A small text-conditioned spectrogram diffusion model, trained from scratch: log mel input.
Rows from block 5 of the denoiser of a small text-conditioned spectrogram diffusion model, named by matrix and row number. Rows with one number belong to one neuron. Each number is 128 + 32 x the weight over its row's rms, rounded and kept within 0 to 255. All counts start at 0. Numbers have three digits each. After the name is the row's rms in percent of the matrix's.
After each neuron's rows are labels from the 100 clips, of 14976 (inputs lightly noised), where the neuron reaches its highest value: "top examples" is what is common among them. Only what is clearly more common there than usual is listed. The data: struck, bounced, scraped and rolled objects made by modal synthesis. In brackets: how many of the 100.
# fc1: MLP up (model.blocks.5.mlp.fc1.weight, 576x192), inputs 0-95
# fc2: MLP down (model.blocks.5.mlp.fc2.weight, 192x576, transposed), outputs 0-95

fc1.351 108:113141128132168141132185126127134123129126121129128118161128131127128113118127126142128157111121123132126110146214150125139126151130128180144115127127122127112126127103127136121129134101127138124129117121071255128130083129161145105126145130133127108100114102078141129127117146203127125130
fc2.351 105:128129108118225138128120129164128131124063088133121128034124061129122077092133132165105204149117138121134128075160132151128128108127128113128106131128129109058123128044184083075128128098136124148129115152129156136127129130130128091120064137181086123072129078138181136141128127161125176104
top examples: size: small (68); steel-like damping (53)

fc1.211 103:128164140126068144128123093128126128141133107101129112154131127138126128146135127118141124123123096139134105138126189143157193128117125135100143094126101176193146127113184128207126036206092128104127121130106121121050152100125094135129136162079151128079094185116178205093126112137130148156
fc2.211 109:032171129135096131128154065124127128122145121123129129129134238129126103128141112124121167128128161133121101128126212130129005119130144143129100131140170093129143129128052126130128057255144124128130161128120128181058125128128120128133148155129129129080161148129188158127127113129130082144
top examples: size: small (73); steel-like damping (55)

fc1.308 131:120133148128107127128146179128124129128128130122126125169128148135131109118130138161129125127127179159128094128122136028123161106132131142000130110097191156207125131083101128127081135094132103108095092122117131162115127128128115130129134130196075128000127133140124121109126132127128190081
fc2.308 110:148135070127149128127129195128127128133109153088128129183133124139128124139134129185130128128127128085128126111126181037112129173132133127000127128208063119151122120066155143110185129117125206109127104122123129127134140128128128121119041134139078127076128207129128084162129065127150128096
top examples: steel-like damping (58)

fc1.342 125:166131127128132151129131130130142163126118128097103145106132119128128128125158127124129129128127123127126125126179185126131114135116137118128000102126142098129125158127140128132152129127173126130154138133127096128133165126124140255128153128106123135128110131155130122125135125236153129123
fc2.342 141:126128123117126129128128129127129125128133131128140113129130137131128127110116128127035128130162130128136164129135111146118125128128127166120255129131129126136123128128127138127120127128095128119128127103128120128131117128137125197137135132132128128132128132129122124127129128125128138128
top examples: large (68); clamped rod (30)

fc1.334 103:106132125130120128130099121122128130154127133127096131125119128128123127137146089132136133152132148132127121128068126129137118121128116134124135115120130118150120127132128129128130126124176128121137125128095119119128093122116128152141128125132129102128111109080135135133134120128128106140
fc2.334 131:096118200127111107128147127158128128128140090127155126074126081127156127106128126138128161102123128069128125136112136075086210128131129127101124127223069130126125145250128145146137125108101133135130097132126128127128128128147129128132126128059131128108128075132170034114126151148128100123
top examples: steel-like damping (61)

fc1.220 091:126150122198108126000134115084128128111128144123063135125182126160129128125171132132127100132127128131128104251130119145175083166127151128140134116129137087110059255092127087178128152128128128127146127107127126075124160213128128125128125142128116171126127147128116111139062137126151111135
fc2.220 124:103147120128129058127170126130127128057126047115000048146092128127115119104164126074128143088129128141129149142123142114171111210127128128074128127125127152127137221167068021051108067115051132094121130129130128122185145255128068128129093129128168135137125082127111132152129134156152128120
top examples: repeated hits (60)

fc1.448 081:074125126113117159138128148255133130124089132125121117040135133103118111057127128121065129128128110135086195129128124139157145189127112128142141083154051100130113131150129134192059086124151131156117134128129123104128128129130127120126128128091128134130129101126081093177128122128129148098
fc2.448 093:086141128125070128129096154027128129131252124127142126126131136132137138149112128128117170125140157126127169127133104109043102085128118127118131125116143173127130129154131126232121105143118130089132164111139127147128128123135086090131166123156138127127134090133059133105119091124103005112
top examples: steel-like damping (49); action: repeated hits (41)

fc1.523 110:175174148128174130138112127135128127146122105146127127160128104129136112092137134081147077127127137128130131121126099122171106142129121100119143127123095127061128128162151162128176166153140147084120175128117157135204128125128129128129094123129130133128128072124106092097127168126123045127
fc2.523 068:127182173127176130130205126115127118128105110129123128128126140128097132129125132047125098115130085124115125129130088078127119120143131135091130131126132158120127128184110073145097142129132128150121112126110134100247128127125105147128110133129176131095128116112144073128127126127183231109
top examples: large (80); text has "noise" (42)

fc1.571 088:131102127126137134128129081138128127128169051147118128160128098128128124089128132163145125128126143131142126119114097133112122067127128129081128139136189092064128128097112143129214170145131127119132179128124129116129130131128130127128099131148064127150128123128113141129124171114131156143
fc2.571 079:198110205128128128128134050122125126128120059127128125178129148128123129127127126142114146127150107147132126130129130114132104146128129128056141132099043122124130128124074127129128155139130128160131094129127128206115128127127127127142067126128057138129129162127155132096128128128080129126
top examples: text has "noise" (40); rumble (25)

fc1.21 133:097179165127129129129139211095127135134142034130128132128128110136129191169128088122134159130120035130129111135129110083048119155127127148121132106120128140078123127195099162058094105131140134105106136135128127104175112123128128139135128130095229124236128255127155127125129111128128159108
fc2.21 094:144179053128129129128110129156132125130128050129127131078127125127103174177132137070137217160142255117124127126129117097184127115125128137043132120114123138095113127159080095075134126141128109199129152132126128159133127133132127127126128091141157131218119139127171125140127177128130085059
top examples: steel-like damping (41)

fc1.391 079:090138225132157125126110159128115125121049091092164128128127044129131164100130141195123127121127167125128138126142128176130091107127122125183143127128121135098131124126125079032147119111103123091129135124137129143114180127125146128137128133118115128115118186127185077133127107157147129123
fc2.391 090:125123050131126126128111126132127128129132059128127130145149030132127131131129089152127103117128112130132131128149147162107171128129125131140125130070123255125133127128120131052077095142139163142121137126131126128137073119128143128127123142127113130105102159127143000129129127125128131073
top examples: size: small (61); steel-like damping (46)

fc1.315 097:122128113150127130092120132141128119144125129000255132129125128255131129128131170116126129135132128145051182122165119129145142124094085160129115128137123125156109135116132111093130129132120151127083134185113129121128142138125130135144128128129128135121138126128138125127122129121122128124
fc2.315 142:135129128128131125147119128122131132132128130000040129124097148128127128130100177127141128255130115145130193113142127117127127128150151151136041115128126143137110126127126128126137129128135128128148143198113149128117128125134122125135134130109129164127121107050128130126160124127127128129
top examples: large (83); membrane (46)

fc1.30 103:139108152128146131129150122121127129136244204121138131158128129129129141080123128129240058131134137128135118106127126128100053061129122115124126131148092133093115138090129099121160183130149139123128116128124255118144128130128109129128139129166128128129128147142202112172128078132105000132
fc2.30 073:127105129126079131131102142255134128126128197128127127127126132129121207072125128140057058128124113128129120127128127077168140252138127138115128127126109128125128127125099130104062139130127188133128127128126215153126121131128128067129060122125134131130127167129251127112130165129134225139
top examples: text has "noise" (39); rumble (28)

fc1.509 118:126139121114132134122125127131123128129130121127057128125132176134126132127129134114145134124126125127123102123133134124125133128146131134127135126128147128128141129131131117128123130097159127147146131136071128129121092128060110142123131128128133122119255129086127144108125128099139116128
fc2.509 162:128097073129153121146127071190130126131131151130157128165121044128173062166126131132126156132122112132126126128132111093129121090129134133118128132152163111131124134128092128041131150133129214117103143129122125135203131131127128129116153112068127140209115130081139118093120164135128128069
top examples: size: small (68); steel-like damping (59)

fc1.416 101:149115146128117119128103130154128138128136187118116124117126111112104209090128131255127034131128103129128117128113128059155102076128129127114129143169128141131128129000178194155128160127131115159127129128126134134080130128125103127129138140145119120144128150132121127230127127128109089079
fc2.416 056:131097103126089125129134129136127018125158155128127129130128141126136175131121129255129041130121134129128129128121118014110139136127126126075127099088110112129129128028085032152133130129126135109129141135129128128085124131126129129128116132123125127128128178128127163069125142127152140113
top examples: text has "noise" (38)

fc1.437 085:055168128127131097127127145109134137128133085128125104130121047135130128157120139113128138135127171125129128128105125137178130107116126131112140081160086126126126127116165173090121137128116185134108110118128026070160126130118028124136159122132098139111129076157133142147129171135000091118
fc2.437 090:255099121123178118128115171157127124128129074124127129130125128128129128128119128181123188126131106144122126134151130142121128127126129125161145136152139111044129124125132035105131130116128123126132125124129107100135101131130125135128098109128128153127131128131161129128126124127205128124
top examples: repeated hits (55)

fc1.319 092:132132128131123128000140139131114136150126132132130233140000126153127128117057123123167122133127127129129123255176127130137118155127041128115128093129130127127129109126126108135140123129115135128190123132121083128128119207104133142125132137129099131128131141128129119130083121127140124128
fc2.319 154:129128123139127117126138112127130128247126102128172157128127114128108115157135131127140137125128134128126184073120129114159130128127101123112128125126117154138134006142127122128127117128074091128131127178128185128131133136129112121131138133128153149127125124064129126126018142137129129122
top examples: wood-like damping (36)

fc1.309 097:108129127142133128100111133136133128195129133121107121136147139125127129128086132125084121147129126161035128128161137124129124126048086131125109128127121125135172129124128111127128129146139138125142128157126128118129126127169089218123130129138116104129131130190127128133204128158127127128
fc2.309 116:142122130183136122129119127149140129090148128119152166131094126130124124101180128128146129125124128057125195130105138130130105112083133135109128152124131132132112133131129128127126131135121145128170128129128123115119144136124099129134163130137129106128127139255130119122057114233123130128
top examples: large (77); membrane (55)

fc1.301 103:194067134129161132126127098144128129082081093133128130198131116128128120052127129127129082129000131124127197129129122053120186130132126128096077092122102139129151142105138151133214173116128084060144211129110146128187129134120144132150120107145156124071129172110119097110106108126132162172
fc2.301 101:129053130128206129128130126066129125135161101129131127076126070129147130152114129111128055130161091142122172128127127076114047127128129131110136126139136128105134127129128129074121177131125186190128255132127128145145119128124126120139099124127206131063126186128180120132119139129128128159
top examples: large (79); steel-like damping (44)

fc1.85 076:119129129127137128170128129164129128231128128129101128118126126128128124103110129129255126055129128128130172130128127128127126128129128127120128150163128124114130120128128126127120127127127133128108124128161255126123038122128029126128118133113090130128126090199119128155122128174130127129
fc2.85 059:187123126127125125128130088084120127022131051127129154238129082127161097144159127130128128124129126118126115129139137127128107127130128110120130128085127128079166128128135119128146128128154104129111128132157128121126153130141000126132135122140065129193128064182089150129130114127081114165
top examples: steel-like damping (51); action: repeated hits (45)

fc1.56 122:051153102131083133133088122150128129125152097141127135021126158128091128128129129028024138127127089123129103131136164080137169092130130130226125111136150140181118129147196230129128075113128174154087126124120128113108124135128127142126228128154077126116124135130153111090119126129164121128
fc2.56 102:157147078129090133132170132098127115132126131130128128135142111125188144129139127040145118124128195121128126096126130115137053208129129127190130132123132136160122129138125087140128071093131128102128128128120132171084133132135106131124127145114033127087128151115144102126127104128130143183
top examples: large (87); steel-like damping (47)

fc1.153 139:128138132128107128129207194125128132130171087127130127191128081137132104255125128123127109128128110136131124129128122079035094097131129131179131108043168135036124134205156111107092128128134111129109165127127131122112114126129127136129136116131172121079123181133126067130136176125129147120
fc2.153 097:127130115128077117125067186126128128123078059137127130059118065124139080129128127130129100134132144145126128127126138072241134162129130133180130129214071146132123125212096170101151151125127115143128115136120128129108120128127126129128126128130121127084127131126147069121127084125128133121
top examples: steel-like damping (39)

fc1.271 078:143128129129128128145129118123100167129128129167071045131128132157128122129131139122112129219147132128187127131123136129131117121128135128129112117123122128128152125128130127129132131137026129135126109125144127128126180128121129114132129127130129128125129128112128129128157128085139122129
fc2.271 077:101130130148129089140125099127130129147108127180225067127149141126124124173140128138165151156131128135121130031133128129128128122126085127128129123117129127128140134127138144124128129087198102128106128110112130143123130131103132142120106129149119113127127132108146099104052137175109128119
top examples: size: small (60); steel-like damping (54)

fc1.545 099:129111130131125114128129129113128129136121132141113127145126127128128126126127129128127124128000119116127130140128126136130130129124141075125145132156129093127129113117125111115137125129124147128128131124125128122113140147103128127146124126121121128120127144136129140129138134131130128149
fc2.545 071:127094144128127128128081130171131126108141126130132130138144121131134108128129127169128193173079129117129126127115122183106075129109129128155127142129085124129120134065129152129150128116127128102128083129137127125015121128120129126134126143129122134128129179163129163130118120141141063157
top examples: repeated hits (54)

fc1.241 120:130129124109130130117128128133129128132119131143060131130128140117172135129129255129156129128123128138131110125113130127135126128130128128133140127129137136128129127121139119130125126161175121126130127136066120142115096127076105142128140123128097100123160124066129125128130127108128109129
fc2.241 177:113126122127126108135149129128137127128112086129136139095103126129240167157114186164114128121128116128129125129124121220187126175128142125146126130134130130141129130126138101151082093118112116148125155131124122140091129129127124167120168116253177127103114145112162047127115102127128129119
top examples: size: small (62); steel-like damping (60)

fc1.50 134:197150212127010134131121129057128130115137151116128129216126180111127128114124134164129141128204134129128122131127139123128116130132129138178130114160112158129126122108079130130197117138127158145107103110110129156148132112126129126129059125152119129128127054129000129127125128127132195127
fc2.50 099:108128057121079124127145136157128129127116188109125128130125199128129146079130129195132172120141139124128119128128133161085193094127125142225128133156133147142121137121139128142124093158127077080130069125126128108129138130128132128123168130195121129166127062124101204105126137126114136091
top examples: steel-like damping (56)

fc1.362 118:116118128110119132126122120122130130127081115126126120129136097130112128120129244128124123128176136086130138130188124130121110110184128161129145122128126136153244144128130153098117130122097176111134128133141127133119108114130133127255129136138121175154134096169134167121143159152127103125
fc2.362 205:129133120133121126129129120153129130103152125119210079143128128128152113139098128129126130119143145255125189126128123140129142123143128139128129130128097178141126124147118128163123136109129096128131159127135129128134125121148124125000122132155136175159123121125109139092128129134129145129
top examples: wood-like damping (37)